config.toml
model = "segmentation model"
dataset = "coloured fractals of 300 iterated function systems on busy backdrops"
train_examples = 48750
image_size = 48
crop_scale_min = 1
horizontal_flip = false
color_jitter = 0.2
num_classes = 2
encoder_arch = "vit"
encoder_norm = "rmsnorm"
encoder_norm_position = "pre"
encoder_activation = "swiglu"
encoder_mlp_ratio = 4
encoder_head_dim = 16
encoder_fused_qkv = false
encoder_bias = "all"
encoder_qk_norm = false
encoder_layer_scale_init = 1.0
encoder_parallel_block = false
encoder_dropout = 0.1
encoder_inner_norm = false
encoder_patch_size = [8, 8]
encoder_conv_stem = false
encoder_layers = 8
encoder_width = 128
encoder_positions = "learned"
decoder_norm = "groupnorm"
decoder_activation = "gelu"
decoder_weight_standardization = false
decoder_widths = [48, 48, 96, 192]
decoder_blocks_per_level = 3
decoder_block = "plain"
decoder_attention = false
decoder_upsampling = "transposed_conv"
init = "small_normal"
residual_init = "none"
optimizer = "soap"
beta2 = 0.99
lr = 0.0044
beta1 = 0.95
shampoo_beta = 0.99
eps = 1e-08
precondition_frequency = 20
max_precond_dim = 512
one_sided = false
adamw_lr_other_params = 0.0011
steps = 8800
batch_size = 384
epochs = 69.3
lr_schedule = "cosine"
final_lr_fraction = 0.05
warmup_steps = 880
weight_decay = 0.2
adamw_weight_decay_other_params = 0.01
Rows from block 6 of the encoder of a small segmentation model, named by matrix and row number. Rows with one number belong to one neuron. Each number is 128 + 24 x the weight over its row's rms, rounded and kept within 0 to 255. All counts start at 0. Numbers have three digits each. After the name is the row's rms in percent of the matrix's.
After each neuron's rows are labels from the 100 images, of 14848, where the neuron reaches its largest size: "top examples" is what is common among them; "place" is the part of the image that holds the peak. Only what is clearly more common there than usual is listed. The data: coloured fractals of 300 iterated function systems on busy backdrops.
# gate: MLP gate (encoder.blocks.6.mlp.gate.weight, 512x128), inputs 0-127
# fc1: MLP up (encoder.blocks.6.mlp.fc1.weight, 512x128), inputs 0-127
# fc2: MLP down (encoder.blocks.6.mlp.fc2.weight, 128x512, transposed), outputs 0-127

gate.357 099:114122135136147147133159084082127125143095126113133122136137129120108129082152151154112101110110100109098125097101153125138137092175128163108116113163128109118152115144157104143158145150179174118136076126093160108096092117141141139134137104149108116159134138127119144122123142140150105072129096099160136182116134156149135090107138145161151127124093127178160137131118111118195165136107
fc1.357 099:125105136092148099152126113127133162155161149151124106129060177122161122136145113109139129103101103112137102158114127130092111113134074126121114134153147145123126098132138125133166159150138131130170142115173089116147048130113157117157117163152175140145107147127116141097141102144164144151139125161134121164143139145171132103171096136157120115128127132130085182117121095139110134158139
fc2.357 125:111144099118156128125119128146129106100106152129088130109097140085124106082102144111086166166145133113113171098098141113124158107110127152108082155106147134129109130146111151166130130106155112143121151153133131153141136150149150150123136134123126146107074131109064089179130086127120140109128113156131112170106088110122121141138142142113126153150186112093129115136087095183143132169139
top examples: red; brown
place: centre

gate.356 106:126113142132112098109140141135142105135126113104119149104167136146143144147098161128142075146189172114091091099133120156098142157114130113116129114128140111166169106119120142109089118091131180115102140144119104139112168149130113151130162146134112133154132103124123095141134116109171173108134110099117095173146120107152117126102108090150166103133134147110124149111132142143122222100108
fc1.356 113:132068129157151100124148070102116127162119130142101114117127104146136129171134132127143140123136094137104108113132093118143142117131168129102131125138149107123116102136098069168124090155131135125129123067113116101130112109123187140140126117128153145142169149145090119122137136096174145095103137126126169179153168124168143086154161160117120146114124129160121163160100147147146138175132
fc2.356 109:137131109161144130162127112162151138156106120079098149149146141144089102152119176135166099101118109145143160122144091143150125124163110135128159160163131121125130139094096101142138147114137156105131152129124115139102116145124106126083155134124120139114149132162164112128168186117129088096074096173112082109124128122121156103195175098142129129141092120095160146125127133120135158133130
top examples: red
place: centre

gate.391 099:135126151153121138129143157136137137136092141134162121102119154104157124091117120131143146154084122119104091106078087130126116127093171140076102142159132110089130086152112137073137128164135110133126093133146120125115116100154080114097121131124118148169108100142147157114113195134091200152126156127127126134120169110136124142130156152121099110141150161138123130124126114062142141107128
fc1.391 117:074131103129111104180110108138117122054084109154138104108129182113134106119140099132107121146134129104130131096102134125067113135134178144165138125131142105158136118117133124140160099136141157134127142137091116124048145126133109150152112112138128142075102142125142136169131147108095147141110173149117109137125164097100152130101106167125149124140121087141116144148171133109130123109150
fc2.391 079:155132109139105129131110123122114107187135152135136122157104103129158147142123110105112133096136137143132138124131160122179138146134090139129128132138126158145125105123131155125118194079086148130097105128164105080186143118142183140133182163123119147166159118163143116058167155133134154128131130098133117129126158141133128144145156144119133150127137159104146117102161134095128154108069
top examples: blue; teal
place: centre

gate.257 093:129128114098104118110162151148115115108088132169149160123105176086117144135077179081118067156142162137129124125121106114119141143135127130115144147062079166105132162129102154098167157151136150167071135102162158132147146138136147117097139119185134136128096161157115125106125106153108120128143125155141116099118156117110123120129135140122140109132089103128145101136124134124121161120109
fc1.257 088:161121099160109096139139121149147157156135062134132129120151116125128133121124150102141140186101137162148125088146146139126137110130137116198136117139097178143105110133119133130107143130147152126137140093151089135132089147142117156132114126130132102094134134138137123150143106123160084104130100072055133119116135110079121124135155107147113105132142105089128120159162088156094166168142
fc2.257 092:140180109143119145162103153121145143138114191140138117132105139143114118086152132146109132137137167125115156101084165124128138112143094159107168138088133155106152120109153133150136091130117143145146107142134123170150149139103088139132108145131147128122120105086137127146148119109112116158134162188151087128155101157167106145141108135151164097125095114208137142101108119137123175102115
top examples: white
place: centre

gate.175 104:139138130136131142138106117139132139138079149143139145133131147134134081102077112170099120155118099110133133082112135171154128124144115158077107111143085139125133136094166107130143131138123139121132123145159169140139175100156152092134091139183140102101125157176119136123126110135132122123136126149159108100140155139101108094062110137127157115099125131182135140115176121080142077122111
fc1.175 101:129124083138121121121132142154103121159124124138118141087131113151172133112106157191079107159103156115143116220118146171118127124119106150155148110128131131185115144188091122143136145115184151105101124085102136100135122108160116131130110125134088152099129157125117100125116151142125116108135144107119149103145139103160151120110159165102129148146113126144141137145136109097103140146092
fc2.175 095:120121126109143121149118144145114106112119118112111130142088167096129115104144079123137109120092113094179149112131090121149107082115114125141161145150110123134106098119156105098125126165132088101152126200108130204112113167137115101165141148136150147134151130126167155115122125097139128139136135104131150126109140100152129100145116137132156088146118058166117076132123151086115119130118
top examples: purple
place: centre

gate.376 109:117135119138163142116104145110127088145135091149129147158107109132163110151178173141109130107117120112108127111105111116134136139142090127155128125133115121118109143120113182161132108093140110100147115097100181135119181081104091134142201125128127116130146099168141132155111146140131111163124163156161138107099128161143152129121162151161121138103140150144161123100139072142149156146181
fc1.376 103:154125149165142139133209139171117101141103096105078128109116114138149134126136122152119122134102184113114079126102126136092122123131146128119076102082123100129125129121173135077115135120103167135117169149135083110091150161104163117118137124101142131118129126114127130131145110142157203111152125116121152096119165125176098148106116152112143112143155137099101157146144122130124119125130
fc2.376 120:141148163138114113170117114126111129128133114074114113164096148145111140073156124124118101107114132101116075167158113137111128125159127090137138081096137096114130181111107133116076115106154114114174134149150066142120146142157119144155138138119076123122132112146139156118122118137162154109131142129111134146160122165132138085116120099138126132109174162160116140172155128084132111127086
top examples: purple
place: centre

gate.278 100:171133128123122127137147157132125104142116124105155103132103155095149150133142144124096112202112158158107126113131118124120117165113159146105138139121143144106117118145101139109190098121145083106130105172118132128130155127164123117108130127122093144140170104147143125113087158175107162120130178111097087125111118133146094145130169187125118104146121090190104166120125130092117126134104
fc1.278 111:135167139155102160111105095108153116096184154121129105140135122151113130132122151126108088114133158089164145145143085150117133119080148143145130116109142123137139115117151153132128149147106115136143137124121118136147119105156152165132090133083099118131134139158092110066120207164152105139122141141129103105136135115120143150105139159172160147168145133123108108184116118154075164160131
fc2.278 086:087148090126118125148119142116082132137094141115159123070138124113147109144129111113167126118142153148129121148124123120122141140183088087131102106142144133096109138130145097126145118101139148158103126098087132129147136147090115149154143133103130118116108150142144139174146179117098154110126143112132178080180139096165128147137145107129103122090145201163143143107151156129139126159084
top examples: blue; teal
place: centre

gate.231 093:122142130135129107134135151132132148103134109166117142203104174144129146137118138182209101110141116121098116082126147126097148121134104134093105120104161108144109136149110138118118135133078111104137184109135092106122087138133134127173146117123168128166125107152099150134140144111154134133152147094106142112100081112129094135066172131142120159116117115122160137159135122126133122107124
fc1.231 092:084101119106082152079120135076145147100107116137130103139133150086133150153168097119118134144144109137104130117094090138115139150089155149170165137111095084121123089166131083152093106126116134131094092132142145159132132142132185144144114130136122085161141125134158144098089116142146111148117139154115117147135126132123059160141132141146128122103134131099135124129149134081122082149146
fc2.231 119:109110166108111127089134159136120101137161174112115103126124124150088120120113079139152106165116153127129145092119148126065138137119115091142113126097124132092129152125146126094121107092144174175130161112084101103109115147116145127114120127129138142158130125186110118119082155098149078138125126121135098189106161115106094126124182152130115117124120120120138182092127141155147127134115
top examples: blue
place: centre

gate.46 110:135091104129134144123160150092154161127119105134136142139141121146119124162132073151089123129107115172154149162148100155139136119176109155116130143146116124110119120125128107125133189170079083080131138151160133124149081075118083134142106130131145118104072126139124171111143152126120139133146154130160143141078138172141122102127136124125078128091129120157141090172119120112137105129135
fc1.46 111:088096082100103117084113116103127127128164130137171150112099091131132119113133120153130164158152113157112129093099124119120128135142115183155154160117152117117082140121097147128086129126126121138089116081120102153124154131117148161114089089148100123101154122131128089138123162087164130160107101115115067180150144093156150138118147140167122132146119139114090133125142118150161117100121
fc2.46 114:147125135107176100107138099152137100145166134152105110161087082102145128131111098136138122145090169126147114127101122151116115088146117114084152129128136087135111104131096161145118097144136113157128105091176131129094119125130111100159127156148124195137130167145124173106131127119126063122151142124112119113112191100156107137141127132119134118177081101154132123117137168122126142149134
top examples: blue
place: centre

gate.353 107:135126118176147111113098125149107142191095152088079114064135109145157132151128147174114116119143117107143126162116129105153148149090111110145129119138130142104139139131132126145136106162179142109165167128168126153157083128140120135139119136116104173126154090118086170115089106135124122105090113136117148149093131104122151110138132147146119107156116167149086127083091147131144140107102
fc1.353 095:118137132172116159161148136178135168128140110103138130105111144149147149129138097151160114100137124127137126085141148164092138116129150157174115135101115118142102083097164110102083144175200162148156172173127147139114113171128117154120132127147141139110181113133141129176151140130116107097126124130076119149121127122069140113145131118119124112143161133116152104099132106137139146126152
fc2.353 092:140113118112113122123175113130109094147178115145184116122129154100153113118138114072165140159131108110124171124103152091115142135156109143138149117155115173159170115150121117154096171099130130125162100115163138112100137114123133103161134144111183144101092138162136087105103115125093120154129113117133109129147110115133086171120113138112131171097140083164118113119129136149123100175157
top examples: white
place: centre

gate.163 103:151138117138117104105119116129124141126156132167140170181165109115046133152106121099136128143109137126149162108130129117130152104165144137112097122098124146163138138114137114159112131120118126086132118152076156136161118122146140162103116148106101089154128153162143085128133126173124140109100115116143125108087099158184093125120098083126139110159131110114159182146162131138153163115142
fc1.163 090:122142155110158124135125152097093113106130138137162119113115102125131089105133115075153150171101125135098096138103126090117117105111137101097084105097154144093086165149118160143134118108143114123155113146162124123124141088130111109127151149138096145118128146142141157178044103119111138152133177109176137156128142122128118171121123117168095134132096121159167130154122124093147148152119
fc2.163 096:130089154151148104091126158102093125131115101138157114132119090154126139155101119120172096112140131092143104132174107122099155153133135097038143128166118144140150120138145116134117127121093115105118153106114168112129158115139090109142123125136133139118139134159118151129105135126141114129147177151138133188160119124181100135095134098095123144126101070131122100155119118116190110141143
top examples: white; pink
place: centre

gate.51 100:104126118130124112114103159073077143153105117102117113159133166152134129175130113169160162133167161155121148159138122099124118156131071108139159132143110122114080119160085100139127129119125142144151094131151159112140139136154146097133156113140163120132131143152155099142082142162155136137114127136102076137110117110128107128122114155149115117143093177159164150146084132099143079140106
fc1.51 093:156133104144114151155133127190146091074117175143161162138113134102110175135140136133120162132079136157126117088116146132101138161129176148154137146112134139152155113122139087102138204102142144094105136135110090159116127156100097137120133101123092134110120083121159106096093130117138137122137115088121125117135168133111121105140129116117141121141129144118154088101146157145129146133183
fc2.51 107:114120176150110082123149155095067145143122133110131120110110079127158157103138143159088145137131164155132147113128127140100116114097131086122052126143111123151108129089157161154141160113133159133122077119147120117147115112159137153135113141104165103138106138108143134143110157101098134133095107117122131080107169163138121154093133140131092095109127167143115080137125128108115168135137
top examples: teal; green
place: centre